From a checkpoint of a small spectrogram enhancement model.
Model: 1.26M parameters, arch unet.
Data: trained on simulated sounds of rotating machines with and without faults, 39062 training examples.
Rows from block 3 of a small spectrogram enhancement model, named by matrix and row number. Rows with one number belong to one channel. Each number is 50 + 15 x the weight over its row's rms, rounded and kept within 0 to 99. All counts start at 0. After the name is the row's rms in percent of the matrix's.
After each channel's rows are labels from the 100 clips, of 14848, where the channel reaches its highest value: "top examples" is what is common among them. Only what is clearly more common there than usual is listed. The data: simulated sounds of rotating machines with and without faults.
# convs1: first pointwise conv (model.enc.1.1.convs.1.weight, 128x128x1x1), inputs 0-127
# convs3: second pointwise conv (model.enc.1.1.convs.3.weight, 128x128x1x1, transposed), outputs 0-127

convs1.47 086:53 42 64 48 35 41 41 39 39 59 54 41 49 43 54 55 48 58 62 30 25 38 37 86 44 63 52 58 62 53 14 48 51 68 40 53 36 58 62 43 49 83 61 45 52 28 33 50 57 05 57 51 59 78 50 48 37 23 52 58 36 35 30 52 52 56 87 50 48 41 38 31 67 42 41 45 35 52 43 48 57 38 31 63 55 40 49 47 20 58 42 59 44 49 68 94 32 47 76 00 34 53 27 58 43 42 36 52 38 53 35 46 78 54 50 30 48 53 32 53 51 53 57 48 51 83 35 64
convs3.47 025:52 45 50 67 54 49 45 77 45 47 49 23 60 59 65 30 26 56 66 19 48 43 37 68 52 38 38 57 27 32 54 53 56 44 58 59 62 33 51 46 32 02 28 40 60 63 74 51 29 58 51 40 78 62 62 43 26 29 65 37 45 36 69 40 47 62 19 42 43 78 47 55 42 45 36 39 40 57 56 43 57 52 51 46 22 46 38 57 49 51 51 46 34 58 62 06 48 24 42 63 52 67 91 45 51 46 59 34 51 43 53 50 73 85 60 41 72 37 67 69 60 60 49 22 41 43 41 59
top examples: reverberation; text has "reverberant"; piston engine

convs1.18 094:38 78 53 63 71 47 42 58 44 53 56 47 45 30 40 34 54 15 43 40 40 53 50 36 87 43 46 34 62 44 86 47 64 59 56 45 44 35 58 56 50 68 42 45 64 28 08 46 59 39 32 34 64 62 47 40 57 76 31 77 65 48 76 67 41 58 57 43 34 45 27 19 26 30 37 63 45 38 45 39 71 73 35 64 58 61 67 49 42 47 50 50 40 48 31 73 44 38 35 78 55 32 68 37 52 60 46 83 30 57 49 45 78 54 65 61 25 56 47 40 52 54 35 27 52 53 25 53
convs3.18 011:34 62 71 67 49 51 56 31 52 62 50 45 63 24 60 53 62 81 61 22 48 53 37 58 49 37 61 49 61 46 57 46 52 51 45 08 71 37 52 54 39 61 67 36 58 35 63 67 41 65 38 37 00 23 35 44 49 45 57 81 49 66 46 35 51 66 55 47 35 49 38 45 32 58 46 64 53 51 82 48 57 58 69 44 37 35 44 50 87 74 70 40 20 64 56 34 94 37 68 55 42 74 57 48 65 59 60 60 46 40 39 29 41 82 42 57 50 48 40 39 49 54 55 36 63 71 42 44
top examples: pump

convs1.15 131:51 55 61 66 50 44 47 51 32 58 44 43 62 41 50 66 26 58 04 40 29 50 55 27 85 31 58 21 58 60 54 45 55 67 54 22 69 53 45 43 41 49 53 53 45 04 21 46 55 54 49 46 58 55 64 36 49 68 36 83 53 41 46 34 43 64 73 62 29 54 53 61 25 59 56 52 47 66 50 57 54 39 42 61 48 88 45 33 41 48 32 44 43 38 55 65 40 25 68 52 30 46 66 28 28 53 57 38 42 57 61 47 48 50 52 28 33 31 17 17 59 44 39 58 60 70 44 81
convs3.15 071:37 61 12 58 62 57 47 52 67 49 48 48 65 71 58 57 67 42 00 57 50 62 43 75 67 62 67 51 59 61 47 45 31 27 52 53 37 47 37 47 70 51 46 43 39 22 12 30 54 31 45 75 32 43 50 63 44 55 65 61 39 70 55 60 49 52 35 48 54 62 42 57 70 16 64 65 63 50 63 30 53 55 81 48 43 43 50 36 67 44 81 55 15 57 55 28 58 66 53 57 53 57 37 52 71 37 54 53 65 82 40 35 66 52 49 35 37 40 46 66 40 68 32 46 66 42 25 67
top examples: pump; thin (high-pass)

convs1.81 118:63 36 71 59 61 50 45 44 55 35 35 60 27 52 49 34 67 72 38 35 36 47 46 52 48 24 49 51 59 43 27 37 51 67 31 51 38 94 38 44 44 68 39 49 35 46 10 46 37 44 42 77 46 64 50 57 43 40 57 34 99 54 67 46 49 40 48 22 76 91 51 73 64 62 36 51 57 49 58 56 64 73 45 44 53 50 60 58 51 55 34 52 44 52 54 52 42 60 31 46 67 74 62 55 60 53 55 46 37 68 51 81 46 09 37 67 53 54 40 46 49 60 56 73 37 45 36 87
convs3.81 149:21 35 47 25 33 47 30 37 49 55 63 48 46 46 27 43 59 64 55 44 49 23 70 56 49 54 48 99 44 70 50 45 43 52 28 34 68 55 48 77 40 32 54 93 33 71 42 54 41 48 49 50 42 53 38 51 45 71 75 69 70 20 52 67 66 51 76 75 48 80 75 50 41 58 64 36 52 29 27 40 70 62 43 56 72 37 71 67 45 27 59 64 52 63 31 34 45 77 62 39 63 48 57 62 23 40 50 44 39 47 41 48 32 66 64 45 45 49 32 37 60 33 54 41 53 49 50 65
top examples: reverberation; text has "reverberant"; piston engine

convs1.41 084:55 39 66 44 35 43 42 43 41 58 54 44 51 43 61 52 48 60 62 31 22 35 35 88 46 63 51 58 61 54 13 45 50 65 41 59 36 56 64 41 49 88 65 42 52 33 34 49 57 11 64 51 56 79 50 58 41 23 53 55 32 34 31 53 55 53 82 50 47 37 39 26 71 42 40 50 31 52 44 48 56 40 33 64 54 35 49 45 21 64 36 58 48 51 63 90 34 47 78 00 35 61 25 59 48 44 38 59 41 52 35 46 73 55 52 29 51 57 31 48 47 53 61 46 45 78 33 53
convs3.41 014:45 61 60 28 55 43 46 32 56 54 47 91 40 51 41 74 75 41 50 81 47 54 68 41 45 56 74 26 83 75 48 56 23 57 59 27 37 64 47 50 65 75 60 62 53 38 34 54 66 49 58 76 06 42 42 54 63 64 49 55 51 59 32 53 45 26 53 59 72 32 52 24 58 60 56 52 54 35 43 55 37 36 44 53 76 39 60 40 55 49 51 44 62 39 32 83 52 66 47 43 40 36 36 56 52 50 43 97 53 48 64 44 42 34 37 54 25 51 24 27 49 24 50 60 71 57 49 39
top examples: reverberation; text has "reverberant"; piston engine

convs1.21 134:39 81 62 60 67 42 46 67 42 57 56 44 47 31 46 30 49 15 33 56 37 51 54 30 93 42 46 37 58 45 75 51 52 48 66 46 48 32 60 52 51 71 39 51 68 29 18 42 64 38 33 45 63 66 60 41 56 71 29 69 62 59 74 64 42 66 58 44 37 46 34 40 30 25 39 67 42 43 41 31 67 75 37 59 56 66 63 48 47 40 57 52 37 43 24 79 52 31 54 77 42 42 69 42 34 55 51 85 32 55 47 47 77 53 66 65 29 60 41 33 58 47 23 23 49 47 30 52
convs3.21 090:46 58 26 75 75 64 55 40 50 45 50 29 70 29 31 30 57 62 68 19 76 54 33 38 45 57 50 42 51 79 55 55 51 69 31 48 59 38 45 64 31 68 36 52 51 52 65 47 45 55 49 28 63 49 53 29 31 57 55 05 42 39 56 46 56 26 32 53 52 51 52 55 14 43 69 33 46 55 57 81 70 47 31 64 65 22 57 49 40 49 47 41 58 50 54 94 55 72 72 58 63 58 36 51 45 54 55 53 45 71 19 62 19 40 51 54 55 45 39 42 53 21 69 40 47 46 73 34
top examples: pump

convs1.8 135:58 48 60 67 45 36 45 47 36 55 39 40 66 48 56 69 21 61 12 41 35 51 58 23 72 27 56 25 59 55 50 38 57 68 46 25 81 53 45 45 44 39 58 50 44 04 21 48 59 51 50 38 59 49 61 31 49 60 36 86 50 45 49 25 39 61 69 58 30 53 53 50 21 61 61 49 46 68 51 59 55 39 45 57 49 84 49 34 34 43 37 48 41 39 67 43 38 40 51 45 34 43 65 28 31 52 60 39 36 59 62 36 29 47 52 21 47 39 18 21 49 51 43 57 69 74 42 84
convs3.8 011:69 65 35 43 49 52 65 19 47 43 54 57 69 70 57 46 47 17 30 54 53 56 55 59 54 44 52 61 45 45 43 59 13 33 41 61 49 56 32 56 56 64 23 56 18 61 14 37 46 38 52 62 67 29 43 59 53 61 55 68 52 78 54 60 62 31 25 44 58 87 54 65 76 40 61 49 41 43 46 58 53 57 99 50 44 54 52 31 56 40 58 50 53 64 50 68 57 62 49 56 54 56 55 45 68 50 60 00 40 84 26 40 62 53 66 44 65 51 56 62 41 74 27 53 68 44 50 40
top examples: pump

convs1.42 104:43 48 39 45 90 47 31 43 52 37 44 43 49 33 56 51 39 58 31 47 33 37 48 53 60 41 44 69 83 39 50 40 43 48 43 52 56 73 13 55 32 28 57 68 17 59 58 43 45 65 25 61 45 29 54 62 43 72 57 78 84 61 38 48 46 42 40 52 31 65 62 71 03 65 58 39 43 58 27 74 66 46 52 51 53 77 71 47 57 66 29 59 41 48 63 60 24 66 58 57 50 65 65 23 35 60 44 55 52 71 46 61 45 41 47 43 47 48 27 12 58 53 42 60 39 45 48 72
convs3.42 138:50 48 33 20 41 45 46 44 52 71 53 65 32 68 44 56 52 48 37 39 61 65 55 66 45 68 71 40 51 74 48 72 74 59 61 66 52 46 84 12 87 51 76 36 60 65 60 42 49 64 40 40 46 56 47 38 43 40 60 66 34 62 55 69 56 61 61 58 21 40 42 42 63 46 62 33 36 65 56 53 56 50 17 48 47 47 53 46 67 57 34 50 61 60 54 13 49 81 40 65 54 35 12 34 61 81 52 44 56 43 44 30 38 14 53 49 53 37 50 57 66 50 50 72 60 70 16 44
top examples: pump

convs1.106 107:62 49 52 78 46 39 28 50 35 58 62 36 40 52 44 57 41 50 37 52 21 40 53 44 58 61 47 54 90 51 56 72 22 46 64 53 41 59 35 40 60 67 35 63 16 21 91 66 55 88 28 54 26 57 53 58 42 50 39 55 23 41 35 36 44 71 88 51 49 38 55 59 46 40 59 39 66 68 25 48 74 61 38 66 63 43 70 64 46 46 55 51 45 44 25 79 44 27 48 48 38 57 42 46 65 49 54 47 53 56 70 56 54 30 60 77 22 34 46 72 34 64 44 43 55 40 31 40
convs3.106 128:58 58 57 63 52 65 73 61 60 59 41 55 53 54 66 68 33 31 39 19 49 52 34 57 36 69 33 42 56 40 63 53 61 49 76 70 24 47 46 34 23 28 43 36 79 21 55 34 61 11 39 37 57 64 60 47 43 58 40 51 34 30 47 61 35 44 42 36 61 24 33 80 42 56 53 46 55 69 76 57 43 30 46 42 44 63 23 42 68 53 60 39 57 35 59 49 50 15 29 49 36 40 42 41 45 57 44 47 61 42 61 55 70 45 40 50 46 39 94 61 80 18 65 35 68 53 38 35
top examples: pump; thin (high-pass)

convs1.57 125:29 70 46 43 46 54 44 48 43 81 56 36 62 46 45 66 33 42 63 64 47 44 71 37 55 62 44 67 60 41 30 67 55 22 53 51 54 57 38 53 53 25 74 62 54 40 11 75 53 74 40 57 45 30 54 44 59 41 39 60 19 62 36 40 70 45 31 38 69 56 52 66 42 78 68 55 32 43 52 57 56 47 65 59 52 60 55 52 56 17 50 49 28 46 54 32 33 47 85 46 28 83 67 70 55 51 57 63 54 46 85 27 51 44 54 76 49 83 45 63 37 42 50 58 73 39 83 35
convs3.57 150:28 44 46 35 52 66 47 39 58 39 57 44 53 15 28 42 75 62 38 28 55 52 61 46 46 52 48 59 37 60 28 41 60 88 59 58 38 54 51 69 65 57 88 69 56 56 38 53 53 32 39 37 45 52 48 40 47 53 53 45 56 57 58 85 61 46 74 56 67 37 82 60 24 36 85 28 42 35 50 52 95 69 55 50 61 38 77 45 22 60 42 40 70 41 41 57 54 48 73 42 66 50 44 68 50 39 25 39 41 92 47 56 60 74 55 55 47 24 37 46 52 61 61 40 46 52 37 39
top examples: reverberation; text has "room"; text has "reverberant"; compressor

convs1.26 105:74 47 43 29 35 37 65 48 51 54 59 60 32 53 62 71 69 99 35 37 61 52 49 44 40 61 46 59 51 52 52 68 47 38 41 26 24 37 43 79 44 42 60 62 45 42 62 40 57 51 47 52 30 31 50 51 93 40 49 30 80 44 60 57 64 32 57 29 81 49 26 58 62 54 59 33 50 47 44 36 63 80 34 29 41 51 69 53 58 47 48 36 66 45 48 45 91 49 46 65 65 54 52 62 56 53 45 25 29 63 56 64 35 50 33 63 50 26 65 44 65 58 51 72 44 48 34 88
convs3.26 128:37 45 39 66 59 53 59 26 43 37 45 56 49 60 16 54 55 69 49 37 55 30 47 24 54 25 54 42 63 37 39 41 62 38 30 38 78 39 50 49 68 64 47 59 37 71 54 71 37 71 56 47 58 55 56 56 51 58 42 59 75 33 43 61 60 82 72 77 38 73 43 41 79 34 24 42 42 33 30 27 58 69 39 57 33 44 65 52 52 34 48 68 54 40 51 65 57 65 76 41 63 67 38 58 51 29 44 64 36 19 39 83 30 47 38 63 40 65 40 42 17 52 53 28 55 53 62 88
top examples: reverberation; text has "room"; text has "reverberant"; piston engine

convs1.123 094:72 31 65 61 70 37 52 52 56 34 42 64 47 50 49 44 83 49 46 35 44 45 32 55 35 40 51 28 58 41 47 49 39 77 50 53 43 45 60 45 47 72 42 26 37 64 31 32 48 07 38 37 54 85 48 56 64 50 57 55 82 47 76 58 40 42 32 54 54 46 30 17 58 27 45 59 37 60 56 54 60 56 44 36 49 53 59 56 33 55 59 53 57 61 44 59 74 60 03 46 72 17 49 43 56 46 45 18 61 67 32 85 53 36 45 54 68 47 37 60 61 49 54 56 44 74 17 71
convs3.123 112:63 72 45 58 70 39 52 40 33 44 45 33 52 56 42 50 62 43 38 49 61 52 30 64 36 47 73 05 67 47 66 81 59 32 48 75 56 34 66 30 60 55 31 18 62 44 62 59 29 80 43 52 26 65 56 52 45 36 57 65 34 38 60 25 47 57 25 75 40 63 40 15 64 39 35 61 52 75 47 53 44 60 42 51 46 70 49 53 76 46 05 61 50 60 64 35 44 57 46 62 68 60 55 40 68 61 58 75 60 56 50 53 34 30 48 33 32 70 49 84 38 63 52 49 60 49 42 52
top examples: reverberation; text has "room"; text has "reverberant"; fan